Rows from block 3, named by matrix and row number. Rows with one number belong to one channel. Each number is 128 + 24 x the weight over its row's rms, rounded and kept within 0 to 255. All counts start at 0. Numbers have three digits each. After the name is the row's rms in percent of the matrix's.
# convs0: first width-7 conv (model.blocks.3.convs.0.weight, 192x192x7), inputs 128-143, a 7 kernel for each
# convs1: second width-7 conv (model.blocks.3.convs.1.weight, 192x192x7, transposed), outputs 128-143, a 7 kernel for each
convs0.38 097:094160155146130135111112090118115148154133139136143139129115114115103106117126117090127134134134127136112088124136154136112110111117129136132120104066125135122122144150110157152121130131112137129130135141135132122079105088169101063141122103105136146157114106115119137128102127130150147126127116179174170141121104103135121100108119111093
convs1.38 095:148145123113118128132113148137099124117098108111126117127133095147099149151165117135144146141141139122116124122153144127088108101113134143149140130104079102139142136125159143134112116100124127120110108127147148048149189106032078105109119126199209205212131135141128111115130121118116123120124140122130146131126129111101142136161159130113
convs0.39 099:114116121129124104142132122113101105116113120103097115124110106133121105116128149146108097116148152118108088100117115123103106079072104106107138156133167093053128109094111104141155130115102149135113122113110101137137069067124143133152167125090113124090080105119153148130113120119122122122131119082098148172132093089126105101111099124113
convs1.39 091:125131134130137159136106129127128161157159228194144139147148131141113136147137097127116118116122153163130113133111114084098124137126138151146119123106161152156093052108152154167150161142169136136139124110134134164151096082111140160116126154168168154160138138123110094087105121124129130131130126100095107115126137132142121127149149138138
convs0.40 093:086112113125146170151102109110101082104128135112101119123120104141160146169162145136129094072123155154149133106089092096076085116117112104124130138145121115149126136143142149169188163190196114137143150142139165119160158144163199194200189165167126098114131117097104129147126105119125123143149140110098094127143161159101100112105086117137
convs1.40 110:155144141154146134134118113112124123126128121104108119125130140137129122119142151139135137151152131115103107104104138171161152096099100090087097096145151144127135136151113086090104133140166129108124158163169162138159167124127134122165126138146145137150111120105100124148147125122119102102113117135134143155168166153100133132102093112167
convs0.41 103:162148131107085084060132146133104097114126130132129136147157154152149123111106118103102106099080107105110150136132133143139140176158143128126128107111109118103097115129040063078079083115130090114136149160174174149097094051090104099132114116132138152140109098085096112122130127112107084098118122134122131118128149143134144142133153162157
convs1.41 105:142130131128133133124188146116138151153141111131140160161180188059093101111091091140132134138135131123124157157152156157168157130141139129114120132104141091096124122109155164155158140134121058064082106131154161176132099116139169139174172149147134116082102121127148158166163132130128124120129134127122122137135123128115107107107110102081
convs0.42 091:134107122107110106117135168140125077107132163150147104086089099104136130114117125112177166145130110119101161143124120128125142146132138141142145128095094122108096132186065065087098108105103146147150142130137118102058065095049118130096093067073083088097147148144120111142145112115121125124123108151156159121099106138118124109102133153174
convs1.42 086:149138139137133121120205150113124130142156111117129137119110109079124156141117090138151143137127122111113114146130112139170180140136147146130119120114140128108140145140180176164131122107116130129133132142133118237207126137129173138101104111098097086090095097119139154158136126133127116124128131133149135132117121132080085071071093098119
convs0.43 103:070083094099107112111142123115117137122101088092112122116107119109101094115121120121099098128150138128137092131144147122112110122127127128134124131115146113081123112134139115114125129140132124117119112120132139069118145164197118081184187153127133118093089086099121141129135112138118121133113124083078116140136116097102115106118161152117
convs1.43 101:129137131117128153150046111176150146149174179170152109099087072200139132127117098082128136135134149145109133117114107092125154129127114125120102099117115121133130126150095115120128145163183130137140137134143146131092110088081125161078090119146151138147102112127145146135150111110112112108112119135146150142138141151130132115125141126170
convs0.44 096:137137103098132141142165171138129131100119125129146156165166159147148136113116123158088106113111122121119157145126127142158167146131120112122130121135165133116123120128108102117109075094121111124133134138132143143146148167135112159161171162148127111100108100109119132143164126112101112115143161130150153140142142130138122100117120120131
convs1.44 102:120135153151150146132106148150127120159208157142139131133128120148163172150107105115124142163165150123108150152137120116135150136126114119114108104159127102109089094110105151161136142165183120109119131142156146149117120131108103139169151137119119145159144133116114110122132117120120117110105105119134149142136139147168150129132134144162
convs0.45 099:174168162156157147130127116117130149152152128122123124126124118162175168159154149144080083088103104106105132140136135138140137118120121118118116118136134132140153136139088099087096120128131120137136128125125125095102092077095085111145147149156165166172088093096108124128131130127126115114114119083087094101102098095147150165175179174169
convs1.45 110:139137134131125120123148138119115110097102073093112126135129106066084096097095093098127118106102100098096208202195184186185192136140139131120119127113123120118124123105144150147150144131128094099106113117116111116128126127135136139167136127113090075070093095102114131142131114115119119120129131144140132135132128131126118107105113113122
convs0.46 109:121117117132135135146161146110071100134127162134119146159150142144101078110147163156119119136158153114088075079119151145110108122108121139138147155118114098089119121105120108109118118129113138129126142143135120140151080067137160149161153141125131136126094107116124128114102107114132120127136128132141158168150149166124115111105111131119
convs1.46 101:136130130130135137121119117102118108142142151146124132135151151118119137179147116119129128115113126139122085117135119078090092136138153154148137136162171161117074047071157154173192196179205127122127129116121116174186148108101117127135120146154157161152124136133118101092105110121130134137132128112116121145135131130117127118119133154140
convs0.47 098:100119135128114102099153129135148146139111144135161135105091097151108119121128136119127122152141106095104060111163154145103123126121124139132105092122150127131102138155202175131117133127131117105124132121099108171121106137147054053132136123136159168167137146149147140122129090098131138132088083180162136093069076089129098092103105119108
convs1.47 097:157153135120119129141100097119073121134174045092100085098095077169119150172224192115148137132125134127130062082162187156105101105096114128127112124091113134137157104116131113129119112115116129147161130132138147102143209179112100098025031067130158138113119124128111099086091111120123137134126128128118128142136136125072087113169203163164
convs0.48 110:153152148145128120132128160161136147138105136135129136137127126185207221169135105102121112120135150146152157143149146136121129121116128131126124123091115130166128108120068123163139160161174123120122129145153141083127132153173175151095119091111135125153119112116129148150136133136148145160156154132122120140133120123145153160144137155151
convs1.48 112:123127113106112119123091105112121107094119144138146149159171164154202183137128139155122131139141127110116098104091089101112100150142145150161158169174168151152175163122099135151132133158178120118115119132140128161143125144144147106130148143107086078083143134135142145145141127130117111121127131127128130125118124131140124092094102125147
convs0.49 086:128113095109130155154132136116113131144132123106102128142159137172156140147158174138116119112135141135107127102092103111107103115110116113119129139103121106101118153153135158158144162168162164166136121127119127119145076097138161183149153154137134136130105115094100102107069105090113116116113114144136131140159171165166181142119130134162
convs1.49 102:163153142135124118118126095090109110096128090096110131129108094107145142118118151165153145129119110109112125130138138162170171093098107101099108125132140136146151115087104119129129145144168136126130142138130128117158153097104112103144118130136140135150105118129130134150127105108105104108119123160161164170174166156083104121111109114163
convs0.50 097:138176150155146095149108114151144127094084111117126133130131151150135166194157095109110130133114098088151136157158150114136191118137145143151122153147085111131164154082123117097127148097136121135132125123123157111071096106160149145111113139104118141115126133145138137132152154157147146141127167136153134138136151185123147157146139106126
convs1.50 100:118122111098110115117094122142146128129146174161154162159168193188165122121151177146147148129123118128139112105131148127117106166162146145145145143169097122139124163113144139130147200188140109108113122130142141082142168184141137147161124097060065081088142126127137143149142132111105114122126117112133127118136133134123133144138118149166
convs0.51 091:171146126129134121113109097077096105103094110109120138146147151139125115128129124122090111142154142148137093091111106117140120150144120116122104073108120126146139111120131111095102101137120073070110143150145131134127139126131123133162172173171156128130129122111108113099096130132126136131123110075102108110108110110150130123156149127118
convs1.51 089:145147145146147148148202202184144125144125109092089104121129110089088104107122080085122118127139145144136116144162155128139168123123113115129136133125121129134112114138120138154151148138138104124141164182184175049088111134123143164164178134112140143149144135124108098082085134131127124122126128105105109112110121124189189142103086115128
convs0.52 094:125138133140129124133120116145153150142128185178170170156145137071090096095101101090131125129135128130140116117103087100103104084087101090077091095127130111131143146143131147161153118110138138142136140143118118113102108095091124113194185155147148138134142127141150145137127119127136145138134130185179169161162155166077096116128120131140
convs1.52 102:137139136130131136139150156168174163150129100087077072075093111161132130153155158155142127110107117127124124132144128120136134139140145149153147136099118139146151115105149147142139133138158111121125135138135128177158144135124114159144142169179177159151088092109127130129133128126125125123122118153147130119121132136107114137169194195198
convs0.53 101:105111117115102110126155146143156148133168109095109126122108113133124128116123130134136115126111126120114093106123112141181142122107105122110122127088122152130104109092119103087113103072139155141110114147162144119086066112042097165123138148141136141123132125142133143143109118127129115112142103112089084093116124130097098076125161164175
convs1.53 103:138136136134128128136154131124126123119075138136129110118111096102098120167138152235132122123122121117119154141149151149163169121127125119123136142119138122119094109124133135147155164168185171148137139128119117128109118118145170136159127113113115124148068078090083088111109120125126131132128139150137134131136130129070084109097119154165
convs0.54 078:133122132140139132145099092096087092105107105105115138131118101157127120098106110116103098126135125135140161146180177153143116133129137125108103113139164110126126119148188168152125133133144115118109114108089109153150124125137128135152149125134151154155110107129153129113099113107125122091077070109111113140155132136137132130120094104102
convs1.54 083:132136134127124129137135106161158160154154161161140145136144148160137128132148153144135121104111121132132109129146135132133143111111110112120121117113122122119133115110128137137155143151158151157162147127127146155132134122101067079172161171181192182191116117128132144124107126133134137133127121158159153150139151162177150133141159121098
convs0.55 113:065103111105108131141129121100097133152158090090096111126127122166150130133162161140115137134139147154151109095113118123123110150121115112129144125131130114139148150100065096127146169165201106115122138135133148107076100091145144122073097069050034029033158166148133132147139112095108117121136119135155143106104123130181151109110117145164
convs1.55 122:140128123126128123112170169115113117141135091109139160161144136151121128142165144170124137138142139134132105125140128080096113152158160154148138137140137140142113123111123131127127112110143100108121130131140148155208171141104116134114102081070074091116163166168150130130145116116119117115115124119133128120123115100151123097109146184186
convs0.56 095:102099113120125129137083080094119115132146145142130122117126130132116108120133148142127132128129143153154111123110108109080078144157153146140122118148146174167160145146212196162144144147144147145132116112104099166158172159102105151147153165159170165148134134132125117117105117125108084091097096149137132117114115101151144134128119098091
convs1.56 105:147144139128118113114091096145165155113115116112115116122118116119109115149169175179153140128126127125122094114125135146144140098104118137148146147115140167159156143148085105138167172151137145149149145135126130136095085085108108079113111112125146189239136132121113104112119107111117117119127128148145134125119122130130109101110131142142
convs0.57 109:135123128130151168156144143150148143126125155151136119114123131195174144119104104094131128128136146136134149131100073092127117131129117114121119108157171113116130115128184190172154153155139133130124117122126114166205207155119068066102114125141147140120144145148147142141156129130135138146146132101105122137145138125130121134134130118123
convs1.57 101:117121127132124121127065107144147149127102125112103099103101099118120153168174145145131114107117140147142129129113114123127124136110104111136148141141171162142139125114076085124155153136139138135126134132129141114057062115166151074116110120133138168170171168147136119112119122128131133134140138127110109120116118127139136121114133157156
convs0.58 108:123134115114115141161086129161170149125121141144124111112109113148166168153128120090107117099103110117124156167133107101126119136147138125115113103140129136163156157142109116134133108114135132135137126133147143104185170136116122154137130138152156143125114115113101097120129130150138132116133138108115105088107124130098101107106096094111
convs1.58 103:136132130127109101112090135136130112062096157152135138131121129115135147155169155188132141129123132126121135120113133152146110121102109121138141131146180154141139133125132155170153145135155121126137143140143149109136119142167129067106104116132153173162149152145136121121123121121114116132141134099111113126120120138110107110120142173162
convs0.59 104:087076090109130123132123137114131125117134128129141142108102120092119122108122121137129142156131092089106129095105112113125136147129108096104122121106160137151113104128138162160118116122169139150138110108124132082085109177138118088175172158183181165129123122140136129122132127113120099083092074112123132130152127128102096082094101107113
convs1.59 105:160157154138127140143118119134127124140161076101107115133143131121123149148144132111149130120115118123118107116126122132136160108105111106106096109124113105138159115154051072098096102130183135144147131108112126128112132118092085138099074083097123122146107098104116123122111106114117111112117126165168167152151152163104086102129161148171
convs0.60 104:129127128121116130138168177162144144128097156143142115089102131218201198166145111098100096118116098116117148140138110057076109165152142141127110105081136175121139140127161163131110109098111149137136137139142136210161150170170123064133144162153171177170099113115101090094092137129125148119130107091099128138143156166157142133128114088087
convs1.60 101:114129133114117125130087077134122136119092125110119134138126127183160144157129115110108108123136148128104154127111110107106114130126138138135131129165150108130148159142080090133154148170198146127124123142162176068101155144119103122119113114117110114106136134130141137128126119120118122123126124125117119119124127130165142132109096081078
convs0.61 104:147142126099088099107135153143134118124123150144141138109121126158165152124091094117143159157120115124112149149153121099099083133141137120091096097103114121115086092124118110122129126094143109121119141150166171149128108119117121136175163153126117134128173176159127107082068143129114087064066091169164145134140139132124126136082101126113
convs1.61 105:135128131129118118127135129139128156126054083090106106114130139101151145131120120154124137143130134136151161156140142161174170137143145142137132139147158139140154157141146150149151133121096077089109121128140140110087119145164163131078085088105131158155172177149112089087094123115103110123137137136142150142121113122157180175167170135104
convs0.62 109:122137135141147117106155143134164164152099128125131146137125111145114136159155127091134149159143139132139105127139136105071124121119119127130121135139130128139147119118145129114127118137115103128142141139148154125094079114116106108028051060062059068109149131124132131135147116119133155150141154094073061082132164154163140144158172178173
convs1.62 106:120121110120128136132139168146117132117148092099118145169186172175141120121126138126123123132127123129127055099124141141098095150151159165148143135127122110112143118113142144154153142111079153140132134142140135077134175134113088069147113096079087084100178165173173170163163126123132136136128125111114125133136133126120130112084083098131
convs0.63 096:110119123122141147137145172151187120123156131136143122139146144158172143135087149151119115132116116119104143102100064123152125151141129106132172169120076083123120103127102079125122090096141112115132137128132141109103081162066103124145140129153134134121141131130116117136141147142113090098151155107136144164187163131114110112127091120119
convs1.63 092:133125141144118119130105096114163059159164135139143128122114100140210227107125104121140144170160130119108155162115128129124157135143141126122128123152146094114157110125170162161110156189204111093114129135153145189194148162126131149199134134143100135146158156129119124114117133128120115121121132135133145144130129135147166150143138133131
convs0.64 099:112122138142139128129121118143146153137108087103123122109096091140136134137137140129104123111110100105116131114136135113107111105110126141147152158134123132135126135137127141131112097105125112112121135142138118130119104108100126090090119129134118126144098114110121118123124115135145145144151149100085070087115130138135124128144156169149
convs1.64 108:123133139141143137137150152136139135130157118166198185170129090123125114111125142143086100116125122128130143139134142145146159166169161151139142133131125149143110096073161159155159147130113079109127133136129131156161156136116094092203176155131134130134135137139144130100083131133130122116119124069077077086100116131169139104088072059089
convs0.65 104:146128125120107096110158165143156146124113153135130116098084092172173171135116099098142149161151126129130116136135134115102125144135125131106090094062112165129136122146180167154130133133129126118130121133162158189143110152142064069120127147157162168164130137140139129112132138134141147128112117137148134118105094112114102103129128124128
convs1.65 092:132136139122112117123085097148152120081100168164167170155128124153140145198203180171124120122128147139127103108120139121113098116111125139152152157156136112131132161161113115156173151143130133124134137134128128112086145145097068065086081083107157167173158159146137134121119124122121120126126118145137136130122120127173133107103099106110
convs0.66 092:146140139123109096104111113111116112105107022022036044061066068128128133126119101088092099100091088098094108114127131119115123135130130124123126121086100151128127117125150137121113119106109144145138131135135117157125104101109128120123123123128130125128131124127121100095102099097101095084084092127120113112120130136063067086106097089111
convs1.66 097:140137130130125122121140129121104114100079208209190177161130089124126112116112109144130130129126127124118108113119122128133136122126124119119129141112135138155156148144095104127147152143128146149151142136121122110105102098117126112126085070082104107098110125141148151152133121128134139137135130160171172170159154159106104099098103115122
convs0.67 105:127133156151126146148123109104154159132121123133152152126152170123121166170132086092104110153139085106119105125157138099119139137128140136100104105092161147140130116122161147126131113108119138122139138136133147143099085165150089080114145109069115117109107109123135135098105116134158152116118110124124144149133134157128103101130142088093
convs1.67 103:134143138114107126130133094138107144123101119112122123133142121157149123140147151114135119124119148134113131119112125128120078110102125139139119131154139106125129127137131145162115107124134126116134107105146179068073166184098052127116125117137192174159123121133131116108124137142139131128119120139119130131139168163119099111169173090084
convs0.68 092:110113125116088096094114118133143145147143078083089095098091084107129139130114100091113120128146142135127088113139143134133120104109102089085104118115114143128106106125159148137139130117123162166163154153150139177161142134120112148163154147136130123134133132130138137110099088094094098104105092061064066059066080081108114121117123128134
convs1.68 095:143142137131127123119117143136156155128097172165167167172166136129121118102114133154131124119113114119120149141144148147127139121134145142137131125115137140141145148129095109125138151149146117128129122118118119110115098113111108085146115094097105098099092110127135130129112106104106107117126135166180181178167164155105104115128127110109
convs0.69 096:098104094088090107106149130148156146124111116107117105110111110143132140151149144149118128137113082084109102128132134140140164095095104092088102121133122147141121091090124116111108119108100152116124135133110118166117086124123106064132137150155141124131164163152147136115114111101086081090101110124093097107093106118126146160158161153157
convs1.69 092:136134133130126130141100109122120105107131097126126133159167129144104097132150115082126126126118125132134195172172162150143167138159164159151142137124123145148159149120115117143157147142137121137136112107110117090087125167160167138131110070055067077070089099105108099107099125120120122131130128137135134147141138132102112102104113121134
convs0.70 101:111125138133129128100176165119103152162164149127124145130124148094108110098103121114104098132151117105154100101106103115123113164146137120130128137105160128131147122139129139138120141141139119150144137139139146096081103102162083044137164131143166163138115123120137145148156127135130140125137139158165144136119105109152127106125159130140
convs1.70 104:147146132112111122119083146127093126130097150160149129129116084141091114142134103079146138126120130137125093134160160155178191124102100113105095100092112102119133146144097102109110088101128148146128118116141137114142162108099145169112115122122138144168101102121132151138136111122129118119123136169187176155148139140060084108120160154204
convs0.71 094:123109134094138137143137149142103098117112134133138119124126136145170167092096130138168139138102142165169116125107102154177143125123114114114139140141116125132109101138106129160134113111140150163183151135109107104103099152117103115119101055090113113124119137116106144160156141148141123162145160113120127169209195169126143147099120115124
convs1.71 092:133133128119116116124134104099098146146116157166145134096102117122181189145084101140120134150150127113113100105119123123149146124125133152153151142144138134111125104127110127152168138148176183164123100092102153152121130155169182119152167136116125087125133118139149147154142140142130116108119128118145131137121126135124115115116150129089
convs0.72 093:135142136112125116127135142148133143152143136151156151153136149091111121094100105126120131098109119104124090083082104137122124149159141114121122143094095144138094152160102141163138140143152109116114105103120119078056074153165122045148134136133132158163117129140143129096117152148146122142136146108115130139133133146093115109090115115116
convs1.72 093:145153130127134128126120148116087136150122128133117122117125109096111169199144128127146144132134124117107118157157134137136150083098127125121128125120108134108106150111091105132131115137156133143124126132154158087169193131105104083091084112149162137131133127123106121146152127131128123123123139153157152142136128118112148155142191190152
convs0.73 096:159162163150165145136136122113092090106080134157160153147130119151144117097087099082128139138126131127113172156151130140137130135116103110112115107087085079089071077104044075127139132135142115129147156156160152083082093126128141084057072076095115110108166161161151157157154165153160162145132120132164180183176173153165166157144130142123
convs1.73 091:118120117108113117117084110145121172171153154173174169160177168151148133129097115105115118126132134126122058101102122104125135141137141155144133135173141118106116108146113129136133128140168142124113117131137133161152135107139153136099104120125134142137175153147144141143148135137135130131132133155156146137134141138102115111106116119110
convs0.74 084:112107108108107110118137126121122121116112153143135130109095099116119127115100112114128110123123116125115097082112124145140117132123115121140142155118127140158098115111155142135129107078092142144133106086093102145122107124153123093154146134144132138151117118122138150153144096095092105128136129118125121120128109103114113112096105122117
convs1.74 087:131125128138135136138082098107131168183163071070055064088093075160160174150133128146134129129122121112107142135116095099109128120121121112112126132121128150134150149148079097097110125143162159160149145135135132100104093088084109115086076064065086096117053068091114139145142115110113113113120132118136143150150153145113116109115146161187
convs0.75 106:160149106089105103109136129118115119114136107124130107118135146168154127102111119146090121118112147145160088088071124167153143158175144103088104086127114117117104113145091114134129126159178107112109138169172169114116139154121130096108084091130135143121082087087143173154168125146142126130130115162145129129132154155125117104104122119110
convs1.75 105:145148148151157139121145122113133146125117115125145166163156148093156202162110084136122120129153165144125112132143139136132137138130120101091095124160161137121124155153126138115122143159198085098110125142159167128100129152157153148099121116110136157154106123119133133164162134137133133127126127117127135134121118124119132138114120146134
convs0.76 092:105103110118104078073161150141139145156140131118120118120116115087077091095107114102153146139129120124140106103108103104106111141141146147142144147088093104127126113138127112086086075080085078102101089084083097152136092084072080061130137135127135141146150143136137140139143119128138149134114107102099101113133145158121096088100121155169
convs1.76 102:158142136129124121118121112100101098097106072077090097099084048141123120123131130120150138119106102102108134137145152153153161101110110100094094098120135142141160136132114113121128128125124138159179181165153149148155149148148142139117104112118109101102078079083082096105105116116114121122127132160155160161161149142090102096107126144170
convs0.77 092:084081095135120109120172151112144162134119144124135152129111116129139128140120130114106102129157110102113106083108121101109100118118107103108104131110168162103145136116141160147146140123136139155137129120130137140106146166193111093146155158139166173126096092135143110096104098102109140109108107107110131144130121133148114071100122124104
convs1.77 097:135159150119123132120092090097117128126128095106089095121112084138111139162145141151143135118120138135112134158154129111134150135116124137109088100136126134143112123172070109119092116147178138155137100122131137122128144127101094124088083093124128134136066070093110116116127122122129122105108123144150146133154156156105076112137143127167
convs0.78 099:134122112097126136135112146129159103097139110103102092106135128144187170148100154169124107088078107134086152138139104130178137156153147129118154157079082131130124105092110062091105110126157113126136140129145136069097091147084126148126148134146117125141106105096090103128122153131146102099145146115117128148149150132123110122150119128147
convs1.78 093:127120131146122122132125056107170104138105150158143118140142143121164172111130151239139138150142129119117149159099124133112098163164167155147151151145151076080133097143201198169148151160186165126107104128141168117099100164176179137189150126155118145150157150123109123129130146144126125129129137123108112106098115126136145147167161116101
convs0.79 107:138151141133131144145151157144143094069120142155154139148170167154164159114086105152117127120084109149142125122112100125149152142137128103108130127159153134123119074125135131140118114128150143152167143140140155127131173162118136169160161157165135123103103094104095086110133133130120105090144161140151145143163178150137100104112103104104
convs1.79 104:119116146156131127127097116102129103147193111124129139132105114126173194114130128146122143165156119106113142137108110082072124154156136129132132127162133072082116126141115144166142149154206139127115130122143165150141159147135109157170148120126127159171141139118121123131149125127120119125132132109130152131115112117168156126128135130118
convs0.80 098:126139149094132127121133121128159100116191138141141101114134134148156159129086094155139140138081123159153117138182102123145105145158149127104124131137167150142124127144131112150164151160200159152140153153147150110082171248092128173115126115138115136106138144154126125149150124137151110070124138144154131109121106100141093111139098095142
convs1.80 106:132125141139107110128062140078101078142089115145141144141128133163136141155132131183130136131114116144133159124104119102072091128127115124131137130179156118122104121155110082100092094115164158105104129131134146097125157155145097077080071087066090126155139122094123121111108140138126132137136126145138155147129127123105130113086117148099
convs0.81 094:131167168146145159156137161166144139142129136142128134139125116187219207137101112115133105092117157138129156150122093112122118132132142131124138126090113135125087099091066123169143146138164101102103111135140124097121127178160153122098078072091101104120139132125130135135143143144136133158164143103110122136143147136137167166152145135124
convs1.81 096:127129122119115120124069106108122106086080160154163169166162132133168177132094120147098104121128128117108071086081071083111113146135143148153159172140154152153156155136074124161144140175197111102101112131147146096098090134170176105105144168120087076075186159156155162166155138139130119122130143122117115122125118113128132118110119126141
convs0.82 077:110111121121110108114084073082094109106119122109118141156162162098102090094085087108088085084108110125131123108153148124097086095098108112112102100120165120102110097094121101123123113095113155142153140146151154128144138108140125112122145119097105115116111105119122145161153114107118136156163159137146151152141134132141116128127118086098
convs1.82 076:118127129128132142144160196178167162128124189166143137156173178153132158170156167158102103110124149159139123140134124098098094112117116121128110118074111123129116102127158158141129152145146124135141144124117116099133122113124157202041042057063073057100104098112128149148143150148147134124124120124118111104110128122109126142169176159166
convs0.83 104:081091099097083078083126126127129120104124185174157112076088112095104112100118119119131139131101079090111104120136138124125109134139136122106110118118120148150137113090158137135129135129122081074066052058072087110109123141143106131131127135144161158153137138141120117118123088092090081079090118161156145120120120118092087086073092109111
convs1.83 111:145148147144141135131098097103115138124115014035047050053046056156160143137138141164132148148144136135136157155144146159180171096108104095099112132138139127129132131130132133143151142123103124144176184179160138088085117156156142110088043022043076107125112124116111109107110114107108107119126127138153158159156155156133120102111132156173
convs0.84 112:135156153134132158167148168165150136127096240223181121088065059133140129126145151135170179167135129113096137131149145145141118119109116120130132101155106104107120100144140155164153100098110144132122122118112110184150131093120130117058053055093123148161126132136128121131123119121125128129130119149164148124117137149144137125113119150160
convs1.84 114:124115118131146152145099099122132157177140103125114098080075099156166181181112089106125121114103102119129042082118134140178154135151159143133142165145146136142117112157103129143126104100117153145137130122123132128152114070089124107050052075092126147159116121132135128131137111117125127126127135109118138159159137114106105081089103109082
convs0.85 077:122129138139154151142116124109137171150178150162174179187191194119143108110120132132165167157161150136147108105106117103107099128130141136134133122111115129162141105106097119108101104123162125121118145144154143100036081116102102071161158153175174145131142122139131120116122114119133127134150135171175163158164169182113092109123153109103
convs1.85 073:126127135129119124124224203195144106109070138123103100118144145091087066102130090119126123136141151139131114120177194161139154122117116113119121120125129128175147151136100104117140145098082146137132104102107121165132133160116160214129169159164191161135109106108111114117092122123124123123134137136130129141145142125142158150120109126112
convs0.86 101:128122123115101124117153138131126139129144161146137130128128130131124110110105119124120108112132127123137093095096090086104103124121117091087100107076125133115097075113114115095090073091117138136133140147128114122109125104096066094138125124117126128131126132130128128142166107118116120122143147145134127124122109115081074064071089090116
convs1.86 095:129121125124123120118119121120142148174153130141135133134121098084077099088102081090109106102115126126120130141152141132132149134125123121118119127098104113139110140167090111116109122130137135137127117112104111093094067065079102123081071065071079091104075092107118123126116105120131134137139141143145145139130119114113115124154188220231
convs0.87 102:164153136111106103110117124134146155171185104104115127137134139155160151139133130129075075094126164154140151148142168174185184110112108111108117115132115155138129139104068072088118144149144119119127135154159148170109111076098122119142153162145129119103122120123129147136127149131099057074082091088085087089080092082129133130148164161165
convs1.87 108:117118129141143141139171160122115108067034146161170161152137129086105124126134138167097100118130132116112195196176164153136131136138141131125128135132141141141122129125191194184150126102086079088101118135139136124157145172181177145184151118107116121125107103097096098126118132125114113116125129113117114123122119123169146112088075075066
convs0.88 089:073091087084106143155125118125114133105112107097120142135137134139118128139151153155077075108143108113114111124105115110118132135129104098102124145104098105119156130143111124115121118109118162143115111108139146098113079082169101129167173158150155125112099114122129146125129137141122095095116122109110129144154173159103104100106122132135
convs1.88 094:149153166147140139134102107128098099109136122133127114125140136203174130133139125143146166165146116104097129127129137141154162129126104107108109107133119119144138132136064086106119128151174110129168177182168160153151172138113082129139131129114112123136118110085091098106114116111103102099109114122135147148154151146132135110104123143185
convs0.89 094:086073083104107123104148126102133142112118143130144152128114123093067080115125116129118096102103079127148119112109122107113105140140140145128139142081097110114126112103143123085085080070084087102105091083077095129102055096105076063138145153146130134165150122128146125116119097089105102102109119182143139143157142134130110085092099105111
convs1.89 092:149142137122119119118126114162119135154112083085100092095105079197155105130118126146147149140127117124127124114127147155161182094105105107112110111147134120137144134128154139129122126129136109142184191186176151129122169164104128118086059065081112120123120120105098114132133124118111117118120124158154153155153161150076064067093110142174
convs0.90 106:101108098112116131104155149097116152130125149143155135120109126084129124110093079096121123101125110103124115115105142107127129165163128116129138155130117158123130116128141166129113135157163113136109097126136137121097134163167116076155133131138151166159102097124148120118114132124124134147153157154146154149154151150127120076113151139138
convs1.90 102:157151126109122136128092129116084136134134105135128116115099077104081129158146121120134121110130131119115121150155121119142180104095104121108116127145120126138137170136120130128110117128166158143113109131151168100127144129127127154089079111113123113101065091101113123141153143145147125115131149186173157133161142146086104152158146154181
convs0.91 100:142107104130148145131101112101070087112136095092091099146171168119130093080117146165113083080102147152113144096077122126088090109119114105127132143115108128087070072116122135124108109147156129126121128130139137114136149089104108130167129129138114080097136108115115135131141128113110118132141146135138138160145127122115130120105116100125
convs1.91 095:130131129122123107107152115109121117121129108093086103149164151095124140147126102128123110105129141130110109130126084102119088128131141140127129138139156142100062094111110107102101107117139118120120111112109122216139060078092122130090117117104107104111141152139122104122133118125118122123123133110115124121130116119171171170160161165125
convs0.92 099:106109127128123153152146142126129127108101108112120120124162173182163172157119098093072088122119125150131121113139107099111106125130128120114121123100108109137138131157064074082104115125134154154156153137130119157145145167184153148113134140146159155171115134139135143159155086097103110107120140106116154152168180170136116104096085073086
convs1.92 098:137141134123111114121080083127116127115111143120119134154154152179173143133120126126148156149132136121102136149152130119112115118111123127138132113130121114125115126160123124134129135153166156133125126131135136096131172145141107080127118110129133141139140117115124126121128113109101100107120132122123127126133144153153148141143138135152
convs0.93 104:100089105100111101101158153136129138142138118106086099115111104125118107101093109110106111106114100105120109075098098098127139154141129120119130130119158115114126105103139132129114082077086118130125121131131119123122100086080066084138151148155161154136097083111139125141146107108126136147140120141133111096081077107113087081111127138143
convs1.93 108:135131121110105117125136138145140171166155142146146140136124087121113113123117104091143116099092107125127106138154138140157179105099092098095088107071106103141144124137094110113113129152179165163161148126117119157138115109100126143113102113110115106112094106115114117113110107117129126123132133166164165151134138138097097112145174188222
convs0.94 112:155151144144120114121133171169148153151134140138121125121113121203197204166143113081155149139149152165166145128130137093098106138128133135132122112088091149151105119128127169180159156158154124116107120132149142127137116139170165119074091107108119125155113115120121137148141135121120147152143137135124135136124131131139144119135158165149
convs1.94 105:126128120110118130130110130140122101068105146127134144154158155165177178154126141155116129138147140120112094091089089090111112141132136143148151159151141144170159160112080102133130134158177109098099108123147144102142140135143126115120129127125091076088149148148154150148150130123117113123132128129129133124127127126130120107106107119140
convs0.95 109:142145144147136115110135134126111110098090103093090098095082078150163167155157143151131130136136117102094135132158161139143135114113120138122104087102103127130110102110102099077081078080070097101111115115115105156131128130137140120142132124136136146149122127131117095085067123123121122107084076149146144144141141150068089099094093097094
convs1.95 112:137139142141135128131123092093101093097102079093087085092093094099113119133145130157112123129128129122122169146144135126129122125122116119122118125144160133115105102105151160159159146133123114120133142144142129121129129141119105096141120108109115111107126136133127120107092126117107105108115117127128134142147154156189158141126097081059
convs0.96 108:095104123107106119138141163157138128095069143155159150140143140128147139140149159175148159149156159142113138139136131121148154145154154149135136152124141131105061065117145129104089074043066134145135123125137145157168146140152160104114126105128164156134108112111101095109104155159145113081092116060080122183221211181116106103110111123117
convs1.96 110:104111112116125134136109113112142184174175175173160149124090094153179172139117132145123125127134134125129161133109105101123125145148151145139132138190159133096077099089159191186199215229217126142141130115117129151124106117131137136113127148148163148148138132131134136132133129135144142136136131104111126147165177176135136142137129113090
convs0.97 107:090096095096117095103184169148135133144139124131147158168171165121101113093119111121116136118137126133177099079072085087096126114132135117130124149113075121138113138158112127116103098107113110130123118101110114096062096075107105067149124140136138139126116117136149159142136127124134117128119118113122117135133157161108108093073103125106
convs1.97 109:145143126113115100107132165101110121070098129140131134124131125150093119142128147112167148124116107104096123129141134133128140125128132113097075074089089116114150155117110089114125134146151123134134162170171163116160183136124116144108103113133123114106104097076089113130129110116129118115118122182194169175156140136101131116128150162201